From a checkpoint of a small masked spectrogram model.
Model: encoder layers 8, decoder width 192, decoder layers 6.
Training: normuon at rate 0.019, 7300 steps, batches of 512.
Data: trained on phrases spoken by 400 fixed synthetic voices, 39062 training examples, 95.7 epochs.
Rows from block 1 of the decoder of a small masked spectrogram model, named by matrix and row number. Rows with one number belong to one neuron. Each number is 128 + 32 x the weight over its row's rms, rounded and kept within 0 to 255. All counts start at 0. Numbers have three digits each. After the name is the row's rms in percent of the matrix's.
Before each neuron's rows are labels from the 100 clips, of 14848, where the neuron reaches its largest size: "lies over" is the class under the peak. Only what is clearly more common there than usual is listed. The data: phrases spoken by 400 fixed synthetic voices. In brackets: how many of the 100, against the usual share in percent.
# gate: MLP gate (decoder.1.mlp.gate.weight, 384x192), inputs 0-95
# fc1: MLP up (decoder.1.mlp.fc1.weight, 384x192), inputs 0-95
# fc2: MLP down (decoder.1.mlp.fc2.weight, 192x384, transposed), outputs 0-95

lies over: /oʊ/ (27 vs 4.5)
gate.283 092:180161091108110103121148164102096141127152134122099154133070099088113132190139053100116086158144157154130125186106130131089185090132127167171110175165131154144103130198111142110117174119154127140118141170170105095138092119133155066163161093203152082087157105111106090105140146146111094112
fc1.283 089:097133069092102122083064179111145120176148134131142198156129150147095092159157125168149151097137188120186096123179140175124103071116142104075139079110109118082128185114148117140140146129146146135117163167091117134148118150166142166103133132097117106159092129148120099147096084106182110131
fc2.283 088:055123071111124128133105106106141128182171082193129120137166108209126119186151068122159171120160155142114078129096182128137182173130079161153170078120131157067093142155116076113163106123147112114118160149140099102138109195112116096085150138123131052077187110082140119172153133114114116112

lies over: /t/ (38 vs 5.4); /f/ (32 vs 1.9)
gate.57 091:154175148057118132089162159175150093075179149135183105146172098090140141106125130200137127134146141098087138123152132072149128113087140231162113120140098161085159173060165146073117103087144165062109158132149106127082135127166105155164096168134103135149171087071100132143142095088101124174
fc1.57 089:117068189117171123111152099083110121130117123186173146176105076128151070130117098131104137127108172132161149146144113168139102060154150122131127143174097161168102107190064202173145063050106156108174109124188123140111122112126105185091139055111170118137113173118114129118157109154143123157
fc2.57 089:107198108123131164112112102115102105143134160117148139105110163161131142106094109137180078112139161124115169130180121132087160093120162128136138165097123117123153118116141127106138140190139104133132109153140115069097171150118146147052160138192091096084156200105097179074106070179131070154

lies over: silence (75 vs 26.4)
gate.209 097:112153155112145155034163151151047144120106188176158145164050151135105153123142123136127138089109134100110114130128106201146129164145156112151064120124118103107126127145147143165134138110095156124131142119134093113151111119102127147088129139113059208148138138154102072103091110142133198047
fc1.209 090:095107104151119140173222112126143129107134110167110106107148055181134110115106082153140074157129091132131160117113122124116188177121096146119160146103167100100129136139141160151094052061165089167148154103178144082058136177110115127129121110089133161147115138200157105108132075068086087157
fc2.209 098:109159130124122137152092086112148152126085121113143141124138126157180101146090116119150121117118174171088094158135093096204127154115119114098177121119143090105137133112133116147154154129083171150101105057135131184206115066127147127152193098148148115117177156108080109078189186160170078140

lies over: silence (75 vs 26.4)
gate.73 089:122118104146201120132117138162066112133113159107091137202125161112212080168168108108181131113073103114167072118087150096129106151193133118073166103143193126087092093138148137202069122154104128121106152126105152123126138136177119104127133098080121122108064153152079183119135167112116179175
fc1.73 098:165071131164052103141099130143121077125131183086123104157111154100132124130105193086111171122178142159118176087142154141166136146049137151160082147111076184129133111088129127105102158177097150101160101132162118100161112124082113178121107135139091085183106202110181104105163153096144072160
fc2.73 100:113147109183158146150143163099113140144150148113184151116136139141107104177181097151162146030144127127137083117091150124089072155157120087105089142181147169124154194167061096132094084182090176143105090100195107145114139131086131131160068133105155128119120154102141161101121184131138182105

lies over: /t/ (69 vs 5.4)
gate.158 112:151087137119098177091128081178142106079180108163137138131189092198141111138221130109129089161148139092125086105187130080169092156141140200127165172114109097128154125086097106115130115150164156156181134125132100138156096168121082149130120148174088105139130090144147152101165114070115063114
fc1.158 101:154130082042095128108126136133188083169109136158133185129074112146130116102118139038084143152139112106109162165142143135099158190133140152126131105102088154170144187145110090208141081083105139072139095140114133137072182118115141070141112110142141110124116139182133086179105086161111088121
fc2.158 103:143116149149093212104121170153121087103098138115097148174132153134105129103153112192132128101113081099137145163140080101124153166152086107063170111133166084123108092164154120095103207132101125144112139120150162186100159172163171134140140131138150114110113132059083144095148155096158125121

lies over: /f/ (33 vs 1.9)
gate.137 090:085180110069165136166179105121173107111192082095091090133123113153173109120143164161129135113123144101138134169129093190096065132135148159169165161112183090135145145112071132103174158090155126175148154102100132152097100085212139154141129130137116104127083156092122143071199095090164138133
fc1.137 091:102124146170129187097109121127086225179124087111109152130161093125147091131132143110070158102238143134158113094166128109159124160141090095112168122134108157101138158109127131100152201111128117142117124120151107130166120147167154100119139105088158051131170109142133199174108093109151092100
fc2.137 093:094150133090144098124118112163179144086120094123116115089116181111117156138083130037121145100085174133114145116136153147173122124150125168122153134139144126138153085102110128172111154133187105167147126095169112126170112093141071162203158126220152167172084143195128069103166110108162178120

lies over: /aɪ/ (35 vs 3.9)
gate.110 085:162128065109071135115128139150085093181163175146111200105143145124137114127108123150126172106133121123143173108168194097085138114155193092111114132154099167112079124079108082109101127090142097124120147128057137131073126185134134088084080116068130126060105200145125152189137123148122083099
fc1.110 089:090168144134140106124206101133170133062136088142123087144145126088130086112184125155128113142068133126172088157102060142115133142150114221161159105070106119188189126100126113158119104072177085164130077123156137125092055071146146171146159197134133110143124116117142133084176132113127178124
fc2.110 103:138100214164089180112093156160102124141136131076081154143173130126175178172126138140116152145093093091118157097191184117082130141150150043157186173119147158133118152130133146101089102077107118102117190132132121181072103095173104112047119101098058122104147113123119115156093127152096135066

lies over: /aɪ/ (42 vs 3.9)
gate.356 092:133108143114076149184148130122090123161085181162120136181058059100118071143097138137155098147135118149155090114188107186124133148110119136088093084049137167108109143149103132168115211108130140122137094105112157170118073134146171138143131127113146128174135123152093097139175137115135096127
fc1.356 103:140117107163160122100144102127139055059107098168146105130092143120081122154147157116167146157098108119140092124144076113154116159171123227187063105107144104136072138121125140116086143101158139154131062140095131087179101143151167138158161165167138119146148141120129126120140108096119069122
fc2.356 087:149083125117125138162115130088102125163124169136105079081085150085172103155130122082135157074104138145115064149149177154067105136100096077148096161149127097108137136131097130135113123064165149191082127131152175157111167147154092101133095144108161105116076145096101077085140126146096099170

lies over: /i/ (27 vs 3.2)
gate.124 096:146110103108168098088133068130205107139092144112122119116143108102133068128172134078113139177132110097182152168122141134174137096084150125099141145101149111164089146135111159193103100147117135126143161130161121150184108073111161117105164124131091121099091103088150126130061098118119113108
fc1.124 091:123119126151127137200124152137074111086110104128145137122178137083136147133102059090139193078140120179142121098128168173127136122186186098105143135122181054163092159138123092064149131151113127093110112147127108152152175123070107106161189126095084142135116102101152138148158180155177117093
fc2.124 084:130122112057146112076099127139165155146147135125108062155111166184104103146155180175146117160140104145115127103167107131165141113106105148132137136124084124129139119062136134174079089163118079158160142123154107134157115111158208153104196181133102171089167166144090076079114121122081133111

lies over: /i/ (42 vs 3.2)
gate.118 095:151180132148057096130099138138172143075093112140104150148111200133130160184127180103105184106137053097117088123093147201103039097108126125193094158143100120062085101161142147119091081213131107109154159175155141094186172150127151136140140050127070106147158083177164117146095108098138128169
fc1.118 092:158141097097144125115139125108096149125146136090135155155131068146153207099132098103123130085160109123108093098166144142160133141166172162074114107140142084186189117129088098100202172178097053174130119116124125144152159161184105178125131086184134086067052173180117170142132086085146115099
fc2.118 092:101146130101114167168131149067085127127145126151123126113128126187139164152142154117184121097190186086197106118210141103143105166117109092098159143113133185142142146085089051145104095151104114093100143160138153150145152110142168074140117092139180077117147149115132169160132159172126099130

lies over: /f/ (91 vs 1.9)
gate.314 097:184159125121167130083135133115121120104138117144146120190095190124066076123119113113128150066149081089126135149081167182084096126092123100165075140086107121095137118107157085108137073142136118160126164127160129058138109137113147137100123107108132089171103095181151082158120163077089101173
fc1.314 099:106133117169148132063083058194115159108179139109097114116094127093102125138117144150110158145114128085090097110132127149094138130130118121159141159125150069139089133130153192089086134158127083170097080094158128083161088138101140092106102123175111139125154094117148115133178165110088094159
fc2.314 090:137131128104104110173131151134186096122191140110175160137132180148144152139115103122087130170124086156153154095163132028151160110158204169112129117087163131122128092117150168144149137075167071125133092138109123132151192153060101115139183172142168127111120155152081121089087106110142065129

lies over: /eɪ/ (29 vs 3.4)
gate.194 093:122122131173128089112132083138149083152154168123171151114110168023149134139178157105115074143144137157097152124154172139179176090100124158172115100146086176115125129182101120137189112074086096169142163104149087134173142102153115167054114129132123130101144100141109116140169122101107150166
fc1.194 102:078160147170185107161113113170159132088095171079028142134162145083102132170094100088187113127185156106159100097093115179091184131089145114138083156145180086118105112137146179113074126130090139139157143121197151077078128147158139152144150110132057167145111129175138097146105128097097102130
fc2.194 100:127106134085172125110145135151158112155155137111162111120116153150115117095122123064176138156153119206148095163200139165144113112140131097115080110156123123155126139139157157139136076077140138121160175172142094142145078132085166180151156139184133139121100122082109130154172165149117079175

lies over: /oʊ/ (58 vs 4.5); /u/ (30 vs 2.2)
gate.214 097:142095166141173139111114160101061115126139147099148123128140105133174135164173105127168130090121148145100095069162160183113093141173148143152132123118128125122161130127101107076091093135115111121108113140144103129200136170113114083090134125132130133160040152127112077127155191150133163176
fc1.214 105:139144117119092143175165185132097099058085137169190133149103132156094103149091162128143138166073115166167119153068101147134122097127151122131142148107112164127115125121100179156131127067172166126135170121110119121123164085122213121092156135127125130168169080155146150135120102124080114162
fc2.214 096:101119161121127094149144146147149140148144167131108074106139118121094169140033138135126153121046083071198061134100114178081113152185149062176130108133104176188171087097096126117136084104104162127188115133151102168112191133069150150104080107148132115111113121148164097153079124132065071153

lies over: /aɪ/ (75 vs 3.9)
gate.331 088:139184093150161153151111137141106097118136133094126116121131147145138163107122119097152107124101194168147131090114144181138111084143123100139142117106115145078126146193153105059134176131129116093124133135170132130178160087110053078137160141078171123153193140139136167151107145132123126097
fc1.331 100:142123131127121106089113172081148106135119181157111139132129142152182054122142124152133135159113118179145104136147120188083089150147147089117145112145197107163122149094091128105150067151169122183133120171081117137158175132127162139100106113154167126182106153115090103129119092155102195128
fc2.331 103:125124143132114155158124092138175157190101130165108166117139112137132158150159188152175094129111142104106160150179141100154126064137151117110107135090136130121101150085076152184096159085116131194149115106128123154141083124197148114122164101135130163106140092151080134113099116156139170126

lies over: /i/ (57 vs 3.2)
gate.180 099:119194138145140042122076171103085121155148187110118159104147113102181183136097099064142115102109101102074102107122149127134107132145142155188142187167126189115172112141119144117193109113130145151130122167100099140145130118150097188156101025138123155096091107147102139134131082156075142219
fc1.180 099:150183118115174075135135130127076136172147175158088107174131143131103111108112123163098171133118087046112118104155173154135091106131204161076128159117181178117102147157076108115118099137142142169073158125127083109149175131143093164128065116120075134087164155099136095161150147156141110139
fc2.180 088:179116150105068109148167187126131162135166142191103189119076118121158115155093110099160106137135108116149136115073095142067123115115137134110102122090124127134175186147120132092171139082107136184115119174160136184111134149168138092159142070153159141040123134129134119177103154166116166156

lies over: /eɪ/ (31 vs 3.4)
gate.162 094:099165155149120163135102109156130163090151131160189110158104126106131096108104136148097103125078088185121139081167132112074075110138164131096116122103112138141137061089154145103183054091147103122123057106172112114149151141139099160115114177090134100074090161145075150118124098156208116114
fc1.162 118:114109171074119081147138159153129084156133124087091146116079146103133167131112118155118128101129160110110100132120122111165146158093110102133160115143105123116160150131117182141114157092124147102201190136151123118107105140118168155121048047161118144166171111084144102147156154108085154143
fc2.162 110:089102152083177087091113113132132171136160154156146157158109135123142078197100103144107092124193159057131125145161168102158128099120138120165200098135121125127117155090162106157062158173111161111152098122121140129126141163151113140108127034156085086192125083117112124149109140067119121166

lies over: /t/ (56 vs 5.4)
gate.369 096:114115084109088156113106144182134149160123127101149145067140131104104098127185127081156078108149241064126123172187153136121120096113132079097143101129127129109154142136120185151102129061105128154118133094102091092135120141169091142144143074159145151143135198159158139120101161127115066097
fc1.369 108:135092109159050104073148165111119139129147131089162147133155124099141093168142119114077095160155186120076111161099080083108121112122165108107156100152098200096126078123115145123149118115141205139093104121142137111094161144128089107132183076138137145152166137094104079142125064122156136073
fc2.369 103:159069145117086152179091095110151121140167138097103107157130135087164113129111177113080169144097162101141150114148124106089079158112125152095165133096112146136137104153161103124172119084133150054144124153196166140119150175131160131127146166158079145137086081101072101120132130128158165101

lies over: /eɪ/ (30 vs 3.4)
gate.197 095:153113115125125133139137121129135166127060062171106147169085104087139113157141094070130142139082184212071146102170164200078170094131159070143128137146152088087093126134057184093096140129182135072116146172164127155154143162131130078136105205137154142159174127115136107128117127123067127076
fc1.197 097:142136119127142094149169164100142080110113140078088094112043162117171171121142224148129182068130169113118095143120176106113153095117094116152184069159111154086177139136106111132140193158132125146067161073138168140173153092078088195106096096181103126110085130193130106144173091093150152136
fc2.197 094:070133097147079132090087164132139084134132182083126133103113092066111112087139124130090162181148156127137156125057115140119112096104123177112092148134112095220135085080184136061139086092107102143128111103107160102090119133138100127072114109137140147095113127138113117131161113136126076128

lies over: /f/ (96 vs 1.9)
gate.64 100:140153100062152140057139110188140096184157081128141122148162124132117171183160151107142134094085111075122097123122095158079126111224159151155123160086130123090094127120142105136109170143142098147073143138164111092148142094130048143089184124128143107088159099114098145140133142099112157129
fc1.64 098:108130089065195127153144137178092116133126101131101111115143168160144164084073104120148171032130108087099141151138156182116105141191144162138114157115160170133097071122148127070125157119158103128137081204193113166166140103152130123096131126136160081131145126067174131091095145078117175118
fc2.64 114:147153115140162108104132125112181110148179147128160111131147134086082092109098086128119137071086081167123161160124075073172108104135125105115190130089137072156133150104137111159088136102166125190153179095123074137088138119036124167138134133112142189128083119123066137138073122188120107068

lies over: /oʊ/ (45 vs 4.5); /u/ (28 vs 2.2)
gate.222 090:131121155155120136165099109118080188146150198089143115100112128158150088189135087139128130126136076124149120177124156101140094153165148086205140155097141136143109098139170089141139160165128104101114135107136079134138081155155069154166128051123114166166079090111128064141148149161132171134
fc1.222 098:099148082103136084107104119168128081098093204170071089108088087158139063150143154131107144153097148086181139118146109164160183193082129115106128111113159104154109099060148119194110121162129112171183093086110089159158167073143154119106120109150144099118202141125177143132138142088148112126
fc2.222 090:087131180125149091114175105137191130181183109125087119108142186138107173190117116075176084102167149111141198128141154156084149117140124199110124114177120165156173165164140181075103102178110086151155130133156153105096130134090088082093160155163085140109101131115152150105094122102110115140

lies over: /oʊ/ (36 vs 4.5)
gate.79 087:149135104100179141101093162077126103152120192041125113086127165162134135122135125152128090154045118156121186133125105155146109153117141126081146107113135166101138125087105153097111183124076102132141184090134192123166124064135172088132119164140134121112165069128045134096113136085117075166
fc1.79 097:138149124136127119119146161061103125061174139130130105186134140161140165068139153112187178088080086142154124147109097128089119170168126118097140079105146136097117091101099138105170152125124128154165187114176219113169149125109150108093094137163162141151138106150086143120073115100123131206
fc2.79 101:114114173079155119109125104177154132146068155097127093171094158175145147152109137101116103142174127151148157075158186102175096076084185136127106137085107158143143147064067169183098093156111106138116116144138149128154113127115214149164122167136119111127132090096138154125142165123132132123

lies over: /aɪ/ (28 vs 3.9)
gate.262 095:131143152099190117106090098154155121116135130140099147149094126127138153104115106068114102130136179116150132100144167189108080110134145140149079146088133111145085171111118063108200142117074085180125161149147093136152055117132145115131167071185078143125104161123124131087096195134132078144
fc1.262 103:135122107140129100134222106160163128134124101178118085112132165140072128151190100085115161165149103151171172120155155170128136111131104097160032147146155083115132177142095131130135110120137138169204123106095123083101113207137058168139155103190064148131073114136129172130159183169094129161
fc2.262 106:136098086172122118168195165111118115171129105111138147084176156142062112086141096098105131134094107167156104087133027049179093092112145101121130106145126115118118090173159138128106128126202200138109093179122118135155159168092115116193115144169113086139113163118093106129148095118069078124

lies over: /oʊ/ (25 vs 4.5)
gate.293 098:123158127126132097122170126083134123115078166110172125097094126112124136164112130137093111129049121149090120188106131174120142136156191100071093146109160153083161115128093074114172147145096157096207175185132106133118098112148107138081126135099130081203139076118170152127108206141152169126
fc1.293 095:130105096112165163109127094109109145172123173089119141134099100143173098081060132106087133157143130099168133159110130208079138064206104147111137117095174096131158185093133061117109159120116098081121082150162042162106133157124139173140093109077102132184118119101154130121118131185129136124
fc2.293 095:142136116115137164137157136117168140182147154102127122100183147177186150180158182129095108114168102137068121075119143048194098149088079161190159130132097145187123131123123091154113100131120175103097129096102173188156119090148120138117142139144100105112107134086090137167137186121177129157

lies over: /æ/ (52 vs 3.2); /ɛ/ (38 vs 3.4)
gate.253 094:036137147153083158156081136091082145199125150127088178103163078132132162108187095061122139157110157105107129194090080113105165084108125128124131140145066125099110154157124128067077172115064142122115195095149108077095087170057145127139160099162117171127145082105068108042130076123165096121
fc1.253 102:114154133130146088128109132135075137138124125179207114139088149131121133093077131177072146074142130175174175094153092118110125140083102190132108137133124128114092145153123142117089088149165154117105106160129139120155106127165165150167190120121079088078162134056065101133036090071140083157
fc2.253 087:136103161160106138069104181128084147130119109159167157089143192116201107112194123104168128124178121108143121130138172141075177123060126068104127078091142141143095165119107099124117175108131166151112191105152205137139114129117107132012064117174051148093108081166120169109118145159116118133

lies over: /eɪ/ (69 vs 3.4); /t/ (25 vs 5.4)
gate.320 099:109158075093132137062135154162148096028109109069055175159126147100171161087102052120137178172149163157103111132102164134161121100095121154117144102163093144127199092148163148161131083122138094143119092154190114081119110103124058125173115161144132127097108155164161087140130096131118151129
fc1.320 092:090153094126149140145154121148087133143129178085090119111162120137166095132149103162137111169137128058122088071140108097138183108133165159160054128086122072132131136183104164120159129159125174030138134127107093111156127238084101113110162146113087120126135096178143157138117150118109091197
fc2.320 087:125088098166138147116096101178120171128152179125089110129147169160174130050105050117097152157190103205112084141111082083154140099166109136115159131152114111071143127129101138133111109078164128160171148166167078065093139135086104136158161159114149140124122121154131083126091106109118125144

lies over: /f/ (29 vs 1.9)
gate.111 099:132137135166103106132124116129070074145082096086164147122125114175036101113091116148117133176091151134092152083121130106125156214114118126125081152093109164114109107149141164114134078139121160143124110163175137120167119134069123052130099095156111131196131148146109064117151093115138130109
fc1.111 084:092127098112109125103187141142141100099127174120115125059199087085128164150130148091142157132140121142115126125137089119167112110107123093110125124138134130176118119156145118062163105148200086057106119106111174193133096104145106119063140142148168117157151142168163137091127038098114169084
fc2.111 095:154093166130118192143142116124129156148161128132092095097107114155168088104134168133106100095117114139117130099089174121158110104169130140123181093129100120100151136121152114173117196082194147140121169106119116116105167075206125155118147158140106124113127144102127142106113159157115143156

lies over: /i/ (71 vs 3.2)
gate.241 102:163157124142130102135111119135100133132120172164172139151154163096146120129066141163175147090076073128112074156149177167143067059059176136119117143179115128139110122120134135207127131119115169138157178137124072111131186122097139172115132078134073124170133120146060128149079151130128128117
fc1.241 103:168117168115133119102195194191141121091128074141158076098105112095140142132148145131141132157131087135124122138119079173090136130136116145150124085101107117137176097113131090171123147098147122144121132044128128137118096080122137124092160159109114128070109113135197157132173148141106066139
fc2.241 097:115160124128158120091098103109096141131155136183116104166141102052099090154125108124178129109081108128148142126142157117129106143138119177145161170108121089148116125100132155130073100144097110140143162112095129120143116112089133194064120102138103113146114155203049060120113087056141148093

lies over: /f/ (63 vs 1.9)
gate.150 092:135124117076119087100148095200114097104148125151156166139181135164099157081145051172146153137094106120119112088173168166133103081148146114094083164175118135082088060092135134157047130133175151155172122112178101126158080115109106134054141126141144121169145095098158138173113155154099081155
fc1.150 094:081154154139080080093149162177120109098120173126173139088225107115144118148122106119143075156115111130152107113146126130154111086109193125138144131113134115079132109052122227124080090114128180166154112188148106133146065066095080162120176110091143154193135121139164049101145194134126093167
fc2.150 105:162148118106114156139069106090120161119147179134132112135162133036121090125110107136066149104131140179123107113137106151121079164154054159151083178098077094167123106115093143127168155120125120151177145124097093150087146157148105156136194114141134138102066142115090072146150093153156107149

lies over: /oʊ/ (33 vs 4.5)
gate.199 091:201143105078094160087144132051120151146108109128189121101136144116121106128127096139103068094125139103164073174083173150098151088083119133096153144126119132147059145181196101088106124148058187126152131149177143094122133143178139159130147124126109108083137160088167095081158166141126054116
fc1.199 089:155147112122059100163120149129168147163132188144121126082131154167156144139127097129131143116123074191091177104119155124137200153127083166178090122183172180103058130157046104135146122156121151133070138144161142130117121077121145168149106095104153118132161093119129059083095123165076119118
fc2.199 090:093177102062122102134141103116173126085106145134113118146215108172158123119151131160097142142147171185060102145164101123108165132116093098135113070087167155153134134094078164119133118168116163110112106145113154096111109120096172150175169098117137087112167113082129192140156148099148123133

lies over: /t/ (36 vs 5.4)
gate.221 088:187170054153126210102084087132118110090119087110147078140143172126175148137128143132080123161130096075108129126141165113157160114162152090151142128136124072143113068124133103103108086185170180114161099134150146109108160130153116104095168103144115139135168101167091126110121154092094071173
fc1.221 103:158149124097083155074121172159164071127146111130171102120081155146122175106180113100183150149124138085135106147108135098144117158065050121153140115127152101122150145130122116147167142188094137071101138157142097063129144119142137164110145075109088120111154072131136113139075148086127086140
fc2.221 078:124086161103158110121117135111209119162152121088114166164125152118099112125113122145118143166068068096161116121144146120143057188111127153133124093122206142125119143084026083078127136075137132207137136155144041141163153129150119108150107198153107118128151157114131160111099170125181174083

lies over: /t/ (25 vs 5.4)
gate.80 094:158178098128152154138137166138127123159143132139171131169089101149103084120091135100121135122116124138107109146156130083132109149132172162172150149143114195103095111150121127093116217090134106189171138122191062095091095144138161112093157116181159070150151136195125140150068159075145168144
fc1.80 116:158146105178166163102125097088127135150115156146095175132071125130136150088118195138119127155135160110099113168102162089114120114103145200115128163142059173117118096162106108148120180103181106147175073116142082117121079181092116096108165130156199149129150157163146175142104153071076155185
fc2.80 088:146125140136094076111096108107134110115132201135190198106094119112124162089153218131133112166164101134122114117121140113080094133131117154135072151121123081101119116131155117121137123154175060149158195140183133159163160159152116195108161126155079113097111128177140132108099184154096104137

lies over: silence (72 vs 26.4)
gate.307 087:128177137112177093142086165135145084135133185118150132139091091143094145100071131130165158176112112100137136079179154153146086159099147118117128172075175122170133175122095129128088140144125110174078075205033136029160122115111169075123139130147136172152121163085141089137144135144125114138
fc1.307 085:150159135080112121117130120104129195071088186126122147101138129130104106170146080135073142090045114130076151136082104118115120115114106153141130164181118176103170148091147079085113148180132132142138143145128144126096108107108154064126180158148134139127118192097121133111125085077116090146
fc2.307 095:107149196150126175094145127118170091119132095149132131164126124129159183174129109112162104137164158099138111092099124133083180120133119172142096164113108153144114088105122087179180178129138158101165089110136153120120143098152104121087132185172096176101179090150162126147099148171147099159

lies over: /f/ (28 vs 1.9)
gate.49 111:130104158111129124089152137126117102068102127120181104111183114173163198098109201101160139131178137098120111069140114110129127145097125143147179071120145126116170070119096127108064160095105129139158121120091111098177084154133159176140175142128122104095141115162126136104144129114155135182
fc1.49 099:159069096103146117070129164160125124102125116106155192131152133185115102111139063127156116157103161131140116124120084120146171076118159118117113144118087154124158108087071153189104127035181122138157105134102051089136099173133112164141156149164133168136132092152178148107085128126169152130
fc2.49 098:184195083139149152127134150129143125119155089128089124106139122077095120117075064145095154139097053151099144104106141149122109095069170103123137138087124106128152098132065160135134133198130117167147167122159141072084129077084113151081204204119173098170071178077149087158111132156089098154

lies over: silence (100 vs 26.4)
gate.26 089:118180112124150155174142086113193126083129169135143139149117179130133139172112191097149058065150112127133084106112134129152088159138106106128140142108095153129089159145110149198116130101082157121112084162061124144155186103150170116114171071130050094113136213142135049149125147118073093144
fc1.26 089:103154119133156086180120134111129142119177081132124143154094092110183121112109155124127123140200064112114143158158113097099135076093213127082126162083131139191169096117098072175123101134099078146090132109136143146110145106093158169164162145141123139160122142077099153112146093086136232117
fc2.26 090:146141094124145114107177131173101118087112158190173150159079129110113169150150146159192144110177121124123151124111185129159146068118211083124095135125132155104190196173079109160093093158095153171136115089137087150115106179089132154109092072132131134148110108162085128127074087098081134093

lies over: /t/ (33 vs 5.4)
gate.365 112:165171120161155109109118077062143084083112181099144189142118183137134159111092127141097113124159081114174084190118116100171053112099153157134115093128111203139154162057123176183108102182116170136130133119122112126156152140082108176130164067145153097119105143091106192134103075084117115164
fc1.365 107:150153110105095158168180033138115136071100118158155122102057103085138097118108196138158099095136141145185142164111133141130114083137029142132131169168159158096099147089164153210109158108112193114124132066098111110127133069165154157114089105061136123180188091190138134143129150138133147114
fc2.365 131:108081130167097078116083189094094155169139106133104113174167140080082158162131146108168118176116083132149155060170127146079144094117163115084144122147063179138134066146092132087129113138140141102175112155093176175114120193132175113113165158154079128068082137090073126166105106115108129158

lies over: /aɪ/ (26 vs 3.9)
gate.240 087:133067170144055114152141120127135139055079101120175148104132111134109147101143121059153124154145146157138101121121059143151118092095108095142145130159110171130130081067105150145135133135143169135103128139105164158160072116121107169132147070117130127177167107138127111085168039062125137175
fc1.240 091:115151088128102136077123060171135193140115134108098133121116100123108070144085132147169130172114161194152097111110151135145085157088074145148123175132111136180101118061136094128119193200128137152142111158103143105086163114076122113143113132126096171080119113147159124211152122140153120149
fc2.240 097:077108098086152129166122140111114066171131186139106121134099108120131211131172082140176137141131109098104123132110133115064143157111119141140125122147136108107142146143106151139149120078151060131140157098140127127108158136136117120109126130171149101141091067128149173093101104128112145096

lies over: /i/ (62 vs 3.2); /ɪ/ (27 vs 3.6)
gate.121 092:102130139167084103199152177095185222105167148071145087142143051118183134103095141125128085163106122220178148136069150100123052135107156184144149116130096158130129129129097115159158130115168167136147128136151202115088166091085129060115141128114079097142130117157102125180129131119132119155
fc1.121 105:138137157129139140108123161083101109103210164154092129141168107134133164202100138154168170147109137119107172107092112114141130145144070124079127131099125108154090120147119150114080163091103125117113103109120096067143156137117107192108162121091079171085058119164138171150138090118137131120
fc2.121 084:116124141107103040100132103079098110127134053141129156187102106063122171107121152126112099134121122111094146180126142119161192155148146116083142155102140204202108136124155156122116178103134146143101147147144127105140122160097154169112139166086159106097125094121162130130042084100123081161

lies over: /i/ (29 vs 3.2)
gate.77 099:122120162150110087181091106101172144117172098086097160133108102131147126083161117176150100084097150142154126159119146126165093120093197113125188119045151090161124161136073149123067152141174166101121146139181137127108200135104136133109074062196111122074124157120162071121135088121158153140
fc1.77 102:141170133154091157128093064102121165155123176137119119160066108164101157057082195180115129119098137113148127164138129184186104091062142142147186113084113072130108169116162159144180146169105119190090077113209083131133213089168125123137115115119131084058120178128136190149130141127126102153
fc2.77 096:139153114100123117182147107110134107083147145135170103158090154131159066070092113138064116101204141195114090108144168114099159137138162118129080143091125187165130156103163152166152068141120122131082140164123129102127133063125107142183108089170187127141087107137104167135110150129143155139

lies over: /aɪ/ (38 vs 3.9)
gate.257 103:083110139158123134146113125107122091155107127111161140108103176110141152108123103145152143132103080109143136091100111147142109111084112143117112234162126164119113121111114084151157089179105191172128078172111186099134123132063164128084136077137089120105166103155091096173113138129096138087
fc1.257 099:145138118177120129139148176172141103102093128137075168153123116158136139151133120119105103135129158119087103127117105114115117129153168140104184115205141111144116112100134151147207135110150138085119170116123135042101131049116086146164083165084087186136110120187176158180100115128138071112
fc2.257 092:131151200123196100141065108104152152177167172106157103123139119150154171091104176161122107084108101136055152149114184148126102163117111126142170136131137118119169152104074130162125112155083064095098146158151136137129116130124148187105132095107112062095129126096119111125156147105139086133

lies over: /eɪ/ (36 vs 3.4)
gate.281 094:110107110149112082120148108126110112178187121109079171165112130104168081136185050125099129114127131081179167120139169088110111170159117166094156137108200128158191107053120103138130125129176087106129150119142128152158137123188150116145146150176097115049168095106131063134107142162140131099
fc1.281 095:170132204139174151117183106175132171132148126125114149094118122150155095130105108136100134105123129168126091134197139147080054102104128101188172114102150107097139173141077089160092141158113117073090134085132064079148190153128103215140142114149105149121173140125193046147139104166086140156
fc2.281 092:118148105134133132125078163128130101086097131068153156113178102098109160164152138127116171144128097104094199106129113103116139178153149084147087110136106132095142049163139121040195113092119136124106059139112189140115091151142111065162118145164205136142097106080105165107203103116087101111